{
  "model": "self-supervised image encoder",
  "projector_hidden": 512,
  "projector_hidden_layers": 2,
  "max_precond_dim": 512,
  "cautious_weight_decay": true
}
Rows from block 6 of a small self-supervised image encoder, named by matrix and row number. Rows with one number belong to one neuron. Each number is 500 + 40 x the weight over its row's rms, rounded and kept within 0 to 999. All counts start at 0. Numbers have three digits each.
After each neuron's rows are labels from the 100 images, of 14976, where the neuron reaches its highest value: "responds to" is what is common among them; "peak at" is the part of the image that holds the peak. Only what is clearly more common there than usual is listed. The data: dashed paths with two dots that lie on the same path or on different ones.
# fc1: MLP up (model.blocks.6.mlp.fc1.weight, 1280x320), inputs 214-319
# fc2: MLP down (model.blocks.6.mlp.fc2.weight, 320x1280, transposed), outputs 214-319

fc1.623:455447587424500486486447469508530441509526458477475564492501578511563511530413447545467520492484450531463459463413581468464485559464510501480523494489487441502579486520409572498466562490477542575498505599561468510456471527555526408478521471493466529508484515476455526474507497462524408477550472512484627495504499491530
fc2.623:454516452565419509525594487497513457473492466522562425465559529542498457473467449517469516520492504492408537493491464507511531471515467544474511507483461564468437515463480494496534451585437495473503569457517472503456484475557554478500452524478492459533456503520522487508475590467507468465443493470550550413525577527510
responds to: short paths
peak at: top left

fc1.481:455424457491552460528527536496428506461489464554477466516430580478549481443531506547509451567492501474457431536522509539536536485514520414497520484433543517413474454440535511470538478535516538465514466575485513511438583508528553493520481514504495516511521511424469528544493481510530411585401541443450506448455420469482
fc2.481:499471541436476554462452519558556428554509493419558495510531424483494466448489479504441422561494479534560471426529492490489526486494478535441478539492526461477551484539513459478523506501575435471542522461516479605493413467523440530460505500536505507511568552472498520501473465505545558460528476539583490543506506478487
responds to: short paths
peak at: top left; bottom left

fc1.98:506500582472474526459527531516513589492449496500525472579506439525494479505607518510579480522519474493507412422436519434503506481467538506581501517554494540500554559514475568490439562575472527484522451467494486490547460474544533566557496536485509547516478484539486509464508537551504465513482563530506526572528571500507
fc2.98:482406527530474474522445461458453419564480442480523486475501399525525565511535487498501438493524523511526513532545508547476428427486454437522405494521536553587446484450478566536483534533554455454539487497520437502528477484475465564470518510491525457516555479463547534462513541501552514503594506444477482497533529512525
responds to: long paths
peak at: top left; middle left

fc1.50:440473522489500462537484464512512515514520543497460470429494414538436451490514540496537537451474536491443539534464497395452502477548476510537483430516487559531473434507436550539494556485478479540550522561493481502543493433444524525464554495512479461477557604526459517515512507501519497569504451489648475470473586490515
fc2.50:453510519478477445434490444550504499577446525488527507540505443554508499555497506532518528410516486445482403480487539481471453555525450493503493442421506457538558436454399449493454440481496520489513463530444531541478467521488436562467518455505482443531500536483481517507514553549594468490486483520501524566498470527499
responds to: many distractors; long paths
peak at: middle left; top left

fc1.761:578538612537538491485515477448555565432530506522499470455554478462446455489449492563504508549512508518505526463497483426500530511531437484480500506570554448521544597436498542464521511435542519526475553489552533467522460468507437468512518491475450534469486485520499496476486477490458477576485507530479517550504485471489
fc2.761:579474537460476479540542479506441559513475532366530511507424503462393553486507512446451560522441445547542442508533516533515594534490515487487472535461478513510490475440480525500463476476453524445539451550461564466499479506488509511534490433507553476504465422506445445458498492489512562484480510454482534476554504464453
responds to: short paths
peak at: top right

fc1.337:493517505455463522467507584464467494454508510389509592472487486562430532513494397499551531516472451523536430495453520465508523466520472548556528499505469530492447480525472584502493497516492550473495489540516508436528442484515527561548477500599569474518548550526496594556471534469509514447504385537434586514572468505514
fc2.337:441492523546514539444462477452543548491530478417536479477467452486535514607519473542501486534522483454504514484521468533506484498590479450536534541457523439550514529512473475503514515483517503470500457427523460515533525495474518519488518522527457517504545437460534462487552450555567509568514489539495472530472481542504
responds to: many distractors; long paths
peak at: top centre; top left

fc1.194:534564538514538535522522434454474533486458520501493476531486481521473510547526440471501571496562517490536496612480538481503524501501551432470505521520483554522539574425536494472538488497511508455542589470424539456563478489465490511551500461410466527454512518545516502518476486455482530483482491506519482520503488567557
fc2.194:483471478484493553507568505564517550519539418566537512470573515468622505481468488442517498505430482564522506486452545493582479537498505552529489501471589489508514486455487564420546504464540468501482547464477528517453540570539547562502495523508555460492516481479513500470471522492531481498531499499482560456491466440414
responds to: long paths
peak at: bottom right; top right

fc1.588:491448445380475496482554509496519463532415549510494509452458453463517517454521506501513558472497497506500470439497509435447485410454478518506485482483464553488463526439462463567495454590478519471470508557519551509488528510471546527433573391542536538543544507516470568502560563496516486475446416440486506421485500466465
fc2.588:589428559462523491409502497454476603457472483450501466531477476492482529587536484513565545508493439496565487470498573490511494471513467511461511524494493506542540468500476497503399419446526510555469484498430506475435484538474479501504511462545510453492484506493457533492500473489541454583491453546452573518506430477515
responds to: many distractors; long paths
peak at: bottom left

fc1.220:502468455512417489558506512486443448523432497444478457471469494528433462457559550472552488556437526551513553510452499597472544500500473456485433542529489514474483441606587493474502527522486520476500528523493498461494525551508541473562560558502575501502489502490508499524527440462497457447535498494532460474467425521454
fc2.220:459536533533508461507577518515539458564449431463415465570586487462485462581444533488383475519489477541536442567586490459533539500571541494538498509512539427541524446460439553470541498495503511543531491432568502492485523507459478511563537496418577544536446529528500426485442531472396522449501481478450552500451546501519
responds to: long paths
peak at: centre; middle left

fc1.75:454521550528482490505583479527448433509533520460539458500561474494492488518548539520595504403413474479523509509499565506444519512535482527513488537480524459504468479518474479481475530539484558480506486486534482505557538601490493464476429456496500508515466518563520510553536577477488505474468550451480469487517427440415
fc2.75:520534429499511433510577486489443492495503463470475474569508446422489459575531499546448466519446476524508447520505503530519558494505559475567497417589550427548518497464522553581499516499524497496508449512451522531519418539484489428546447487458523566486474543454474431477494513530394545458504460521466532611484506580529
responds to: long paths
peak at: bottom centre; bottom right